{
  "model": "class-conditioned image diffusion model",
  "dataset": "simulated grey scan slices of phantoms with and without marks",
  "train_examples": 122500,
  "num_classes": 2,
  "hidden_act": "elu",
  "blocks_per_level": 1,
  "optimizer": "muon",
  "muon_scale": "spectral",
  "max_grad_norm": 3.0,
  "epochs": 12.9,
  "final_lr_fraction": 0.1,
  "weight_decay": 0.04
}
Rows from block 6, named by matrix and row number. Rows with one number belong to one channel. Each number is 128 + 32 x the weight over the matrix's rms, rounded and kept within 0 to 255. All counts start at 0. Numbers have three digits each.
# convs0: first 3x3 conv (model.mid.2.convs.0.weight, 192x192x3x3, standardized in use), inputs 14-20, a 3x3 kernel for each
# convs1: second 3x3 conv (model.mid.2.convs.1.weight, 192x192x3x3, standardized in use, transposed), outputs 14-20, a 3x3 kernel for each
convs0.18:156133151182137108131143095120142175164166099145112116160144127161133134132054205111124106153108205166106132129164126087145171138171118154106123129133157140198099107169141120174090125148128
convs1.18:142140169152126135115129128150167124150101114135096175139161084150124133149127128150093155138148145057153174115138096134133152169131158143164136142134109147142121124162182160083151136144172
convs0.19:174160119094144167123149135142140138133089189139156089136137120138133071150100150153083105172101118132112175059134123189130092132093179106073126114109153141103138117139170121138140135009170
convs1.19:090123148139100084147147137120139134139088102160106191103106136171096081108170139140153096148125146139118117065159105102168120141118167167116143113137094123126129167119123125151136095083177
convs0.20:083126126150110141127153181138120109129131156149139112140148074153161100124117126114157121139104134120077106126174142096112145121107095109064140184160093185081181164151151154107099150177143
convs1.20:167131110102126150100117168148130123130100099103113137148136125163165137133154120127142103045131164093117185146168130107111147132069167102173129140134136138147091131097167075155139110155135
convs0.21:156138091187142160084116115132113132147170180190137180172133201139145124126152100159093078125166118115174110109155098116095125155204122110173147062123153081155136135094157190075138157133130
convs1.21:108151121136107095126150158188100122137114143115141148112136154131121155107130144128144174129126082101132128104132172122148156144139106154161119104130111158168132096138077147107168126160190
convs0.22:144104082103111103141113165061109129114096169132092164178092096123079135123149110112168091149123146157178120183071150092127090133050180105101123114149156130156166104163083109130178126157187
convs1.22:161047139086145141135134137101130164114127143137134114150167140158182152124108094165109107121062168108116120100157130145108132142098157114098130122145122091106159130104123103122159183097082
convs0.23:168106091150162171108124078110120123123144116125143173134140080159146157158118136184060112179105138137132142107105094125118045092143068125075137089160116097141110118142176136144081125106096
convs1.23:115196152124112113103148094133140116085138125162136125147180110086122110151137167078118154139133107138101118130136179097157129165164152140102115140141162147132181161136120145120150055105183
convs0.24:099072111095123120166150120140125141112180123109152153155105163090225116139123160115130121098110131139139155134104109115124077118118061153089079086136081126182119141147157134095133156173088
convs1.24:105126079144130088132101152114107126106145149159092131107120168074122118175140142137123144102144088094169132122151117186103111159108104109123103146112190056129099116094144152128154148149131
convs0.25:162148122105143134073071105152084124143136198115120066165104124131169137142081131157150106159156186119124099114086155110173089072123180122081077152107115174148180153116125101090084145073079
convs1.25:134175103134190103075123088113128155098158133155140135166111121079106155073096185170132134164091125117144128127091154077139152102197162085177147182064127101064124127136195149131110152167093
convs0.26:166165197110090101106093139105155134149080082131097158126099114135090123116156150145095115131163129136123131119089134107082112120109125108150156158143136059065097133087088124171138148109112
convs1.26:132255113088127080063131105163197143172107131074158103168107151208161087255222100090135162206109035094182108193117131157167136145112155141151108086117123100061077145090127146115047072090190
convs0.27:152116104171089142121058092122094129132075066134154125121120075127180152111138152141114128181162181103155146150063086065084078132111140100102092131148131099219133176117154153144174113178134
convs1.27:116122096181173130123171084195140127176170097209089114184126126124113174110182165132106174106131120110120098135173088170126121158138107097143171093106090096069121072124157179111179090107132
convs0.28:064168154109153150160131158144103113134146114175106071133083136104103112159101169132089159121112152135115117096142122158116146146102134120138110159122138133089107144056172178091089131144168
convs1.28:117159129145125137129109115166097146145133111162149121116121164156114111156178139142134111144117175108110135121149100105133108122081151140121122151126103136153114099134100169115176141142128
convs0.29:132158191101181057157115113084132124154149065132152124142136116164127113134108099146120142136154129092093149109126148166168201126166111100062151076111083134127152124056126136158152185075114
convs1.29:107161185115157133212098130100110070095081175117212166117151089141114150071189166192103125197144152149152126111083126119141151093054159128070127199148065180153111129121107110115181156153151
convs0.30:121149142079070067156139084123174158145142160137177074135101098148079145168143146186103106170122122160147105123132147150130038157092149126074166120104147138135156127158099074175133133119135
convs1.30:197090139109192133077131114155083109108099122079143155131123181175074124161207106108136139173123095097092125141122092122059142079134199129158186127144142153066121163149127130156214122122083
convs0.31:166190156124104127129128109119138160152153154098094101145108179153174133099119094167176159157118119117146107150188106117167198137092182071105070093159174146159168120141134123094196157098037
convs1.31:090084110123124156174132096132101125143136085145125090151143117162129156100084076164130108078093141068121113073093105094080134140149144148190155115144069095119110148150152134116114106173126
convs0.32:089065163125146149126117129115153127099111092084144102118121175104114129176141147149047111076150105117168159161156183121103117214064163140152199143120136140144108095114095084082117115162141
convs1.32:169102086177149103116185097088130176095121152139079129116137152123133125082085070162148113149095136085157147067173141080091097075120127154127155081162153111157173113118085151110179230125087
convs0.33:148133138087135145205165159111170111139090125135128119104137150161110108163114096113122097107128101113166107093164114149101146143111132089111131182097104167155135091085133175140074156125124
convs1.33:132139160170096176214134140151120176115090148182030140127077063105078094113134175136117144127144154159151083150066091218150173155155178153103135121084131150078082143079033122132157095127077
convs0.34:115139123064147112076149101114143149112162131112145133099126162117071127150079139159089112118110136091134185180131156209071093165164076173171147121144144146168150087083158116127120041198186
convs1.34:157153176159132154123118129088119132124078066129180082143107077167118134163124131134106119111112132142120154091108119120120134129127146162137148192099068105143065162110079101096110090155064
convs0.35:112131105123145157119132139110087177142108099131185128121134158111086128079157107163101152174124124142107127129149055164153167109122149106098111117100127189149122150133067151169148151090092
convs1.35:126095076134102124187138174092117122114143121145147171139088081138123207101092094122127153081155130108160149071093143117090145100111173128113168119146128121056124110113147092108181183113132
convs0.36:136101156099141118165145223124105109142119079127126173099214178125091143079124116138169144126127107139102160159118138085185163125173169141176129149108166111108199160089136148121106140110208
convs1.36:162130086079154103154114168102098177089157148118134146120092168126146132112170074197143131134147108109131136065102153105157113124161141090144146114112157118043156150091131129160130171190126
convs0.37:177129151085100085128176139116122120121111139139108151121152127151136107151144137152113121125117136159151122142217117142139129145211125099128125159156096108120124176140132176164122162105162
convs1.37:116130105154106106128110172113127140182128118158084136137134156204146124093068176157169109117111112097106172070124141095175186111123080109199152099104156117076103111127147109167112123114115
convs0.38:083101097125142145105141178154125113160156148132085110129118170146075168160158110134126139168107105048127129120140161105086190160076111162149090150085130136192100129082130125079103085176120
convs1.38:118150166173103124112156130134096161114028128095097134108072023184143182156173096095074124089149117150148158094125128075122196139111166169159109162130112130140141156132099164066131113100094
convs0.39:128107157129174159077083109144162145111117141164152156118112182132113176059094142124136120129122129135164136194161114077148117122124118135090089148119095096107100181150153170166153102125122
convs1.39:101138145136149116127113089143132098122130100129107130144140149141118107174108124168115128144132059154122112138124132125089111116092143141107102154095150118144186148129112175100136121138158
convs0.40:116163086127132058064118148132088066146195147134090101147109141124116137159035099109140183135154088120158084104081067159219075152086112120082086140126155081075116136169133213170140105104110
convs1.40:097137136104117179130137108131099113124099128143132186156167149122128086131054092155143077101165126140121169089155117196099152177170094123078134160111156107107148117040137126121058146125146
convs0.41:112129178108142137162128106109140133119109101110133128119129098111132124169063127126146153103080141128153127142142133108132132201105158181133121139142129120070152124120111113162137027172084
convs1.41:146148119114155093123157134133101140136164080130163111159055121143130128140118138142125116167113120057152136158117077067131111123123159134187112190119153131144103122183080106139140163210114
convs0.42:094127156153124128123108146141129095153166157125165130122135077089207126187171082149143085134157174108104149102080124162072127153103080126148111104119154155104077104140097169087146102055101
convs1.42:069151123158089138140124167112130140087147168095139143071108143148149117156205193144131119094133082158126120131169120147132176143093099152129124028121137083089121148092141132148191083155131
convs0.43:119143134145185131167167177158125135110160169121119148107148146086154102086147092080157151153103138139125123156131072135146155128133141130071129119195118152144126139123133128105137237100139
convs1.43:132132162064132153186141111153140188091139131112124143171175102120156123120120126058127064126102184084146109145165113159101112167105110129144080144157097115123211109197108118145074124141156
convs0.44:121148128132076105112149140112127102146125159142169120125148137106104178109111153104102151153175146073174145127113167167098186156135255111140204089158159156121133127113125114132101123174123
convs1.44:172089091155151170100170159118091124062108133176103091157110093164136181105129074184115125123125165053118141060075142126093097121106150133102157113141153099109103146135127136095160160157099
convs0.45:196133105134189086163104112110087177161120132114107104128150173186097173149118117140085135090129154165181174090173141173107167104152120099127108124152073113114139128133120196137129169104111
convs1.45:093112110092136074140122161108124115097131088149115121136086105106153159101075120124116126166130115135124186144084069147109160117167105157136094152133129140137151165112195137107090091093111
convs0.46:105145159169082142137129144110083141153105099182149100151140115103121173120128103164091127106071153099164118157136237172168164100104059174183129144136097153145145163175121148167186107124090
convs1.46:146121114125137130115128094109124126108130153086106101148110111132087109089142165108092149119135138106135130108135154115100109123141060131055137098123156090159137142102115105130155165081090
convs0.47:126086148070155157099105122134136199134121077139173090086099147136115163077151162141122149154140138106159190107133087115199101124102109130077191099102084090062204099088095120178155071110070
convs1.47:153129121148158117143139054079160110134147138215156057150102130079171145165129177192165122160091126154105055103147085179167148194127071108096100119054095173140091087108076157122120116073135
convs0.48:115170156226119113085160145118148076126114130101150109130162179145174135140153099174134142147108191134103142117144185145156140122123117088116110165115142163109091166146153146112092159121116
convs1.48:168004167103067196100168087073106081064111164104065084129096091140133123045103205142107029123187180021082193161113161231153101152152102186026120189143158090163179166126032121175068164152072
convs0.49:148170100125097074142111092177129144126121144115098135091090188161068103151112180121177130120090145151154111131174150104135129144110132103181091098123093110123140107183088139157056106116116
convs1.49:091190102118099034182206087094171160107122116109051086131088094072137106109084136129182137073065146127131213151127132154049003114156081108117117118101094155206227136148098121121112145100199
convs0.50:119119134188148124119158189118117090131152122098147139153131108123127087133128122120157078091152107115188139174048142134116114124135145124077130141153140094096115133178160144077216126168122
convs1.50:131128127094139080175149081147164098124143154105132168076095137143114170138122090159151134167155104121121143105129144163133145102167046150144113143155106105121101141093161112145089113128112
convs0.51:115129144120148129114158043125125107150106135147185150066133151129099137177140117128152097113107159114140100166086120161146160164121159238124154087142130129109178137092136135120170160134162
convs1.51:197128165100114165101112139133151135104115118166099143103162082153141134141154205110100104142130180144159179104103066167131106119111120113156128180096095148171158159154122166150142137098138
convs0.52:120138148108136144112161152138164148155115161107161150191136100071101109095086096136076110205094133102132117130159093119181168117106101135124115168122162176131118083145134144132137083114234
convs1.52:190087091100157136088116148140139165130105132051136150160107074124172126091223148106091130171127128129125122146126104141121158103066136071134167144159123209132136119175211126107149161116059
convs0.53:135100113100126129102115118143067120081188169140104151109139107123184139130142123136179090135155196133125172087115098185179126219110135099138147128098101127158144156140114141139130167131052
convs1.53:132043141125105194082105168093108141140117123138160145033191170138112138096094068148189067090137153179211183056160130193144145117104135164119129115184141051197128099102108174126116098117159
convs0.54:129122185129098162128137050126135197150116142130109147180119136116145112107138140147092123152124102131138108120144179109131124114102106112138121151142127106060101142124099126146185162087019
convs1.54:151146114154143110145116116133168134105137180091105118116122086113134127103131178115094121129116111090137108148145140134167120140133121152137158140114144116155161145155168125127129160132144
convs0.55:115143104140149124120164119134104178087147139118145115095077165129127103146120130167116122187151150130107168150101208150148116136110088109159178198192095108133133117182165165139073124122065
convs1.55:126143105149087127191124082087096074121073114100106138102146129120079111093126167065163054114097115165105091073086135045122099188094087149110114128108178117145107178124119102124172071096167
convs0.56:158087096139083124122095153147135164104123119132099132142098154178069098122122133108111213168098120125102131112134096105122118151132091102080121122156128064156151166125168119106116089117161
convs1.56:082219136132178055121153131149124166126154129142167116172177069141122137125200076069131164151113117205147083114084122110218105165110117098078127086127121151139123111033104112136130146071160
convs0.57:117135142138167111143164133150103082128175121156097142146105147120096135138132187118125125134076124138132133128151122170175166131124178105144149129140086134098138157101146123117160143181118
convs1.57:105121080111145118126126115114126129135112129074131204117077133110108151101123141100151145137139116155155137133120173118133132125158156105178115178076124181100073144147215122133085092166137
convs0.58:158086095080066109116079142158147150142137145106135127154089122127092092118161058101138137091115141123148122157130102089174153112100130098150115145046045131102151186214081217212098131092160
convs1.58:149173114138158104107171143134125130156119101135150083113111133190127148131102164125115152182104114138161155109137128114125133159112131208150096095156111142154173105148186147124108120120096
convs0.59:116130140104126117078179160133141139113094114148153140158179109119084133116144123165111138169085131111118150105118111108112147101066154119122089133118131137148120114089133110084134158124155
convs1.59:143130128131170171152074122154111119098154101132145201143104127129124085107076177128090158127097129140076156086129143131100136135174118104158107175095110171153110163130126121119159101127083
convs0.60:130078153115171155196147093156123093100114109131146090087089132084115145135146088113161148145150118152145109169139095140092121191150118124184128112135102117069093146180142097207138158121121
convs1.60:099068119132088124116125161113101069152137171071122154095088090152139161125201174142126131137131105122106076094168146116111142135132125160137139085104164057118203125164153124078135126121117
convs0.61:107202132129198170092133158101137133139153152155103126157100117141120134144181163139142084101148144167102131104108153157097147092103119122139113146137126142120207111093174146134130135061145
convs1.61:123121164145060092132094092151074134122064138188110136156105123127086109091140168043145143114103138090063161141119149128137145141119110130056116123144110121117054162143088099126155113134125
convs0.62:149184089158152145115185093121147119151154144111136110151121142073160152125149159060109144197107111118168091104129130138132175201113096140153165169104072060148100094111137136048167192126113
convs1.62:109151129132172141153126109146177085101154157110093106088119100110097130150094187122102103102137110093094181129066120112128088131158149119090104131137173112132082126096129154129050090117149
convs0.63:159170137043119127147102059111098099116115121138127118148133123120105104094082145135177134117115143124113131177134076128129151120136188128130111141145177087093102175159168127150163163071172
convs1.63:159107223141118117155116108127108109154133124121079158172147115120070157157069132124123140160104118127122106115106113145146116179135165160151113126155129096124068123151137110145117174123172
convs0.64:114105199095044182140123108145069123151127128113128107140130043150085138153191116161153131100106113131165159121099093150155088138178085118101116135130099070147134196100087164143180183146126
convs1.64:123095146108203083158092151138129129165140139106143147109136148110041120178135179140125108117124125124143104168123170132138128149164167106168077120156152152106058107156087113076099102167116
convs0.65:100142103130096118060140145139095142167104132114146135118138113109088127111143124137142127126145181155165149157186126114216140110173068140145135116190158123154160167171117110074137120126131
convs1.65:110102063114160086088099148134065032095110168139142143121157087193064156163054113205219206224080118162013103165091093064041099080113102124135199114126148105115192113207082190126063132124240
convs0.66:139117127147121160070108116169154183148110168137172039080157162194140150104172110147158118107140073133144142123128127107098117148132065084126128122141097123080181162079154183130112119128159
convs1.66:094137081159093096193126055108141106160070219067130139094157171121123214143093155167125143117109083120173069167132149107107101141166100157157176094142120086129114132166100121143108136123137
convs0.67:125142107120126125129116205136119130122154125151100150115125106134137105147200135145062127136108154123088150090131167099151110049119100162158116113179074119114126126145140126162106129122148
convs1.67:118153145141171121123151145142161140152143168123146114140109145138107148173138148183117141126125127158135134146086152123149118095167117134125143123111137170138115171117113115103092134125107
convs0.68:102173102144145142154113145142144093114189132099107094131147100098126127138102125156098100065148140103147170154150123154140182111139126118162110107160145088146102124136127196092156080084187
convs1.68:142144032153126116104172031115114104179146107132069163126114134130156042138124142133117103138163172106188153103056104132128186114121111110198124142061138123112082120127118211095125111133135
convs0.69:131109134134137111163138117176174098116133143144126137145180117127111092084133167081093142143128143128098076137105078081100116233045163129103069153149119179133170142137143172191087136156148
convs1.69:145089126114198154095122150146143149116138118146141115135166110137184132116150132099160084146111165135136119128134123157091124124075186154072145157119139155148100099156097109153149133120116
convs0.70:167161174090168150104101120175157114102092117128114126088122073138122120120140122126127169091119079130128147076155137105171151154121094145181115139138176087180185148105110171124168101089190
convs1.70:143143076165123110110086086137112146142089128046179103100109127129150111126150131132083079105111091175147104114151092081146139076093132160131144127106103161098148109132082141121124143126094
convs0.71:125172102118113109055127099126149114162172116110184077096160094127134146095138143072106114145156138127124153106217088114112209140169146111164127111125124125096130125189053168140166101034156
convs1.71:116138102140107169091117093123132183094116167125163118122175119173148119115159118112155058107110164179145120109119154140195125140112164160111147179110115151103127104166077135114152123122083
convs0.72:114184164137115082162166176117194180109108139112139113116161141107126073137158150189143142063136130088111103105115130136128121081110132124093158161201103127155098150130184078139111101113203
convs1.72:085069101175140112119145124122143150154152180115121078098116131168133167105190050136137140148162182138121107112132179095159107155146180192128175069140128190067142087117133132128155188104126
convs0.73:119153089100164147128105098159141109168082118181108112158115109123127159085146111155129143116132147175167092168075129149107160064119160127115097122121050148125134149084152173154107197135168
convs1.73:159101118108119140138158140133146163143125141126164137150132098159127116093155128063175085087084159117134168153125139137111095175090132119118126087189092120139147115172129111122129141119163
convs0.74:161152192171103118212121122086098076159161093116132098144123218090109238090097133103125119116185175148130119122133130151163020087112089146101076121051142148103118127157156148125151131106070
convs1.74:142145117160128081141132111105164105130162085181191082122087104167081117087112148149142100085130149111116124127088131112149073152126127145170117097157120176147117129183111075172132089122139
convs0.75:090137157086138143143116103113122148140143096130130126167147087135135130120114176104142108166140154162148122134108154109144117120126255101110160115113149077144134169128153136169097111182075
convs1.75:185137093103197120075131166077094236094097174173130112161069150117145169102091043255143153160087086056186089096103128141088115107136187086136197125108174125057158121148094057133189212147111
convs0.76:100109103139111124097088135147102122108103130175117132097112102129177124153176117112181122106074119169126147132145135124127180132101169134096184076121117120103112099108108152081082181045200
convs1.76:121101196140138132083164120203108095162084094142117113160127138208095155122111141153108172155097162079135167137156124110109160133115121133151099166155118158181111149160154122091139125133123
convs0.77:211099138139139164150187158178076130145129132154157148076157152061169077102090088126101057125162099120149106165124194094107139126129139115135158141114112144148140187126097222135117148098130
convs1.77:122073147151142142106164148131107146093157217137127139137156101158174109172159203091156152112110122127072107127131163173125155157128116129147123125140163063128108118136096145147155058158142
convs0.78:136117163141108169114140093171133137100091170117135113124060085100111135075109081088140119143098145106140176118120123135177060136162118136112122180107154113062098167108130081187135127155098
convs1.78:109104101206021100186077131117146057194179074135126140104191149142096132186146107160089154104208056140143165154121127202106152061118096095128150132075189090152114154082224196083114099104111
convs0.79:150101108167167155112097109141109104169168106140166117149133139186166186096136135099131158116106142121093168171114138138112216080132110122158121128191176141103153143150097159122073130054078
convs1.79:127206125101164157169138128089151120141181143153104163125134144151087108138115108147104119128138122086084178098171112103139167157079101148156146115136135133157171117147191148097150143140100
convs0.80:147170129123120107153102164182099122148098131147132075138213220252144157100129150155087141186128135161084080198173139106112136130184150120081161150121159163122151131078062093156121133131146
convs1.80:157075158095137105111129162174118120150191167100128083091127086165057081132131131114121145165065092045164188132224106173161058191139162058172110104085138162100094102110199161083193122083151
convs0.81:134138078145108175145105168093111102135129188147066123153164088089162070123137136148083139125102110154142184136125139082100156106160095170155137067091113085077131148142060143102113135142152
convs1.81:125161127141089074124161108132084107114124173099144148116144105135116137096117099103106119129113109154128128085100175117154119158116138117151123122118124163139099146127114102122138050164136
convs0.82:142084120106117097154143083144070094167167108128134101139118165045100128102151128126143100058131128161120160149143105152146102147061099141048132096108088125116108135107167131134136159183099
convs1.82:136091148092167155135112172114151131119138096094110157136178167136135079158134091152116096143151106147149149140148138144123111122119149107168130091145154124120098104145163121125082109144106
convs0.83:110082106086172119095114107089136141121171136146130140175142141115109122177099108127100151099102137079082158102146047075180061128043048119125122133097122142159150144147123101147148085142104
convs1.83:179090125181163141149131106112096097059102111170186100167077086144153112133061080084100135149096109174084076100135069094095170131130101137144086172084155131156135113125091134113158076069153
convs0.84:121110155180164163151127107120146128111123136153148099116112176177123152125173116143064170120127140132155129166180183103043188132112186164127160128120112132117092133094158119171034145128089
convs1.84:181098087112181087110151158159133139069082124193156064189065061174093178087091130173121147101098090091131170160115163124128091062115152106209124147094154108075124130206131097167161114144074
convs0.85:102132108151122156117113081178107122145140121140119124135155120147128164109220104097088164139119120131081146122089122110099155092164117107129139136055133125127070059118177171070130059155068
convs1.85:114146082142107115129114162116111109083161144095202159067137079142081156124152140139111118076137112129104164118107166136150149134128154161127153134165141163156060151129179137150155110103092
convs0.86:116100114125136121118094136152180132107122131118157132165168125164122064155148146138138130153109169139132100107180117123155130065054079139169169095159149123168154144172133161136106157159170
convs1.86:170165196124137108133138116133118106148119121105136154123143082103117111138153139064087135120087171182093104121162189110136128148139149143126066107155107182121141159169145134125082073079194
convs0.87:133125134148106168156144137107090149125114109154138159146119151155128066154083139159166145172154085137132114137116171099132136125137157156151140094147097163140133148153094092109130099122166
convs1.87:134094131121084159145138172103121117120124086150143123119143137144198150120132133139140115117095075090099158105147177128152106131128126114113154126097101107139096136130128128145119112167137
convs0.88:121143167133138147083150130133170203113128118142161124154143146114110172150147166153128142111098153126149088128124062084153144148156060177103142187100159092169084144071080116182087136143096
convs1.88:120141184065158215156077112120116159127142096171086102145115143175118122141176096104105114111136149094182157114122110103090157121160108117131151177108113114179093146120119074103140088205140
convs0.89:103065170096153140134147116108116095084165102135132109121111100160103144144110128154148067132116107148093141113075130097110121154075139132054090133136116119131163142100128102090101107015015
convs1.89:146165117146189114135136105091121102080104123183089098118092138097072098150107140157104128121139108087091123133098184135167128146197172114162117142084045092050084115163161087151167112131076
convs0.90:119129116136106096163083153147144148135111161104132132161126182122101164123189208154149149119160133169026144105096084077098156098139129158125137166148106064092216101144104102146139082114188
convs1.90:103123127217079190150134125158091093115130159146200097126100109148100122168147200047075171111127177126132142103147129094100163167121133135088144098160184164194144130095158122135136144110110
convs0.91:166117126116163188157154150116144114083124065122079117103109158141103107092184144093080123090090110167099116143116138127137151137090168188150150113189139139144172119083179078211139164137145
convs1.91:146047154082177183174168134129119097169141142186137112134140101167190128100119040095087160129106134096159103125105077120098153073117162083098146154088137186081127097121118200134112167105162
convs0.92:166138158151123191123075075114099112153145109162153123096085148127098111077163124132080143097152126116155107165123104102064093108139184113119124133170134099149099139123133128176126189164128
convs1.92:134194149114137070148082103153133194125140129125153103138120155113156110087119116162107139156196154141133113137129124148174097121172107136139112080130098152145106108145097141115143111109081
convs0.93:173168145171133136146144113125113098133118143091151128165198161090150086160101130108181118123123125074137128117097108140130137181146094138142092122098113108104136140121090139103103181098119
convs1.93:130102125138156126103147094129080126181075074177128096143166114149085115132140116163138132117129117160137183172133138153157177127109092118161062140161171108181152146115174105120096156150138
convs0.94:151137164151131084083075123112134072155120226113121091156116143132122171107047100161130123178123085127144094153125167057103170111101126149151099116173135093176115148180153177168021097182130
convs1.94:163072116146215137108104176068158138155008092086123167108130154171154117134134076152122116075238110114105117144074093082106065114185128143169132137163102150136218122162131150150128157108124
convs0.95:084108136085124109090106164117173096114109152100117115118158145137164131183150067137125127129152147070135147138127115141068105118180077199115121135085168132145139128099117097109071110120065
convs1.95:116152115075202119126131104108166175105150154138112095110141152075060091197081106127138125158131104154116098144141196131142087160145144144129161154131132129147124159153118186109183073134123
convs0.96:137169182101140092130149125170217147124126106166122145116103129140156146193141130060079143176103200114130093187163134104097151101148136117128129161102134119113125120138135140124141148103162
convs1.96:152107106122120111123094126136126156145082054167129151152125129177117121093115093146142118097108119152129117117104023089135125151156116117124234116147104114117151137134179151149157132098094
convs0.97:110119153121125111107087077139071106172127118110126173135111111155149105121144115107102143173147112175131125122136168208133132093058144141137083115093093100101127092027145100106153112122080
convs1.97:129157113153255174060060134197194189167069119044207044146163048104128092110107125121116162138128190092049076092161166131132104126126139106130114063115141211105142099148179140133099123091075
convs0.98:107184127130119102108082114168113088136135128132096112171137172086139101131073118149127084092168167123102171134092115141118094177082208120138120121155138119137146097160062139135151225160144
convs1.98:150136114100152152092161083103231087155112103121100110167123118174145108174220193102097117099072125077122143102146133161189148149150144096175174161126104101131070080115149173139117132106132
convs0.99:124116140091151150138092100156164173155144092121118120069152165129133178096145167148140121113135147128145077161138128057134153163064141135103113149177162109128109142146083107137055072126140
convs1.99:139115098148096107113099118128164108126097059092072142076115152116112112071130123126142161104143112049117105143070147070093146097124124158112120131096150139115162138163134171116080155150129
convs0.100:146186148174113176154144103164166167107135118153177125040121129143154095150121098106072138117136177160152103115227121069168079113174150140156130114085166158160105108078143130124177122129114
convs1.100:087144145119107133104158077122141151128115156109110075163135136107159153159130123150091127134116133180109115108168102104181145122182104146151121108099076150151117148126103134122150128092125
convs0.101:149113142108095110101138093123101141133169054110115092107119123184114114116092117158133099131151125099168119113166155143096195131099130129130104118165136148122117097047091052130148106139123
convs1.101:124132156160147134170171153165111136142109143120087120153085102170100119073201143188175105189192189143144195169099139053135113050063235159117129147137116184022078153191086178088152110148216
convs0.102:115128137129156175132075121102115151131149167133075128130124137163174161085099108124122140145188133160172045113177132116083149176143169072142105138127087168118133121141099179149142173104158
convs1.102:113099117106117116148121116160116109086066155107133154141137155105106132068156146128094115150134153098158121078097146152127143151126099192121121099174144115110149157138165166117120163105118
convs0.103:121123118157139130102125098122140109148132175125104092056134139078147103126129149146117148117105102133117163149079128175112153150121239160132146162146140126102114110088116141135124107128132
convs1.103:142109143137144147130142147136173145125153151124117123106115135138145160193148128173118150163142079126132161111138131097124115128110122106138136120096183128149125149132121139090139135146133
convs0.104:074092114082171134133141178155147194101130153077153144095104138046143168105103142078105126144102149114099107170125153150118096125115104171147156142065126178161132133161167215128178176146216
convs1.104:133095100118111097124098103105115105095151084146109063140121095158134176164115139156165106121101146142208135094150139137133090097150113148182133125131112150173088119110139106113102118068079
convs0.105:128114183068112118084132098134165126122109184153081123050112100137126131121106118094161161175136121118117195105091123102111101143201191116110137139131149116064136121166143104126082147118159
convs1.105:109141218097145096255119101072073160148149139103121097104163091119122205112117143161155111105102255168156142077135127094073200097012179090106108186117066232144108138103151105139145115166080
convs0.106:173152129140150129131100164148160109150107140179161126132161115119115184102121143119111094157194097086163149153098145188087250116072113143120116126149104118109093138161172089099163135152102
convs1.106:084110172156143126154130130117075150095129114139154139132079123126150156100190121093121134105141125153135130098138105137115102149142099143077133126168111122084132100146083099160112144136139
convs0.107:160159140166104146122166029147108138100098128111113114083112143102143131140158128106110103129182128170111103144159125182156146213139123156104190125142077172139111128142163114194120171044153
convs1.107:190089085124184060164101043119120107128099106184092064093064125121133097115134195088168129112069189117086086146123102104041123114091126207150136120122162100126123110222093149216110111170141
convs0.108:133170172081172096113149077133106133115104160131133104113136133124126114121106186111076138089159120164124125054145154178183092190152106134147178131138127130088119134111148071138120127180091
convs1.108:151137059105105097143116148140114107126124153129115181088095144126133162109129145128081112135149128129135181116127102158138121128163168148170126120067117153080111101108112139103116132094149
convs0.109:123112103090091148157117155108159117130142116146142156175158173077109128096114129169145139121165141091180160118079184199104131117097112089152102199160077115110105132095075118125066179144121
convs1.109:147170149160093160146141153133077095144119134151113129173111104172161108117173154119085139158088138109138134149168139110134105137169192092114117114114151090128066194114121165098101107109106
convs0.110:109129144102168119097197112094159155090110140118175200156131168178135151104130142076084107117146181133134141111126095129126060144140127084142165065122144058095150070122097066159132075137127
convs1.110:154125127180162132090152138109120102129167157054128110121094072099117072159194075107092143081141088139136088172196155157149120155145146079102121070156139115116132149149127132137066082102122
convs0.111:131173122134140076221167125167108148128141110178142143140069118121127160099073075164136168138126103159138130133116133120131133118108174191073173157132132121129137151228161105173128130137105
convs1.111:102112099157115154102128116127123076144149106090105108144120104134113129129143127160128129094153150099087115082107137080087098124082177141116123150110137114193094151108148112125188077150087
convs0.112:141134139129082137167179121133152146124144137124119178147090069042175172212151160101124115124068125121088132085118074120155084095118130122123151139137179125161094122167153180120165110123116
convs1.112:127139107129135122119140134145203122105171165139118157134112130123131084161130151140108138147158113167148131159121136162134115117162139117108110118102173144168151127119173102118135078122135
convs0.113:131122095139108103156161134169131116114148127123144092135148136141109114095108148090122078116172081108135097156110165071056076194076142096117107154134123110116122105127153120155164091116114
convs1.113:135102110084134141111120161106118162121139149085133131109151130159173156129075136133162115169130152134189170101141093122113155142091125145136160090119144120085141091167103079130150184105073
convs0.114:193166136127131116117133096145106093106071063126166135136071099137134144125089145123063118098161157084089103196137137123149163011082146132153121043079067100126116164117156107129167178131118
convs1.114:100162143127137129112144163115172131144107105085103075150167114142143137141121183115081163138176158150152095123105170161094112131165118127112170125077139119178134134083149107106150133120096
convs0.115:092154105175165091118118161159103061118168171134140171141161140194115135166107114132132107125118101136102098104077131122135161191135085125139105167155061125089095106128171082091141142117095
convs1.115:127136156116076125132144090171128158150173133101160123118115059138124130105088116136103126169117192153090138134145119133083150094109136132059137136129102135151108120104126151105115124084119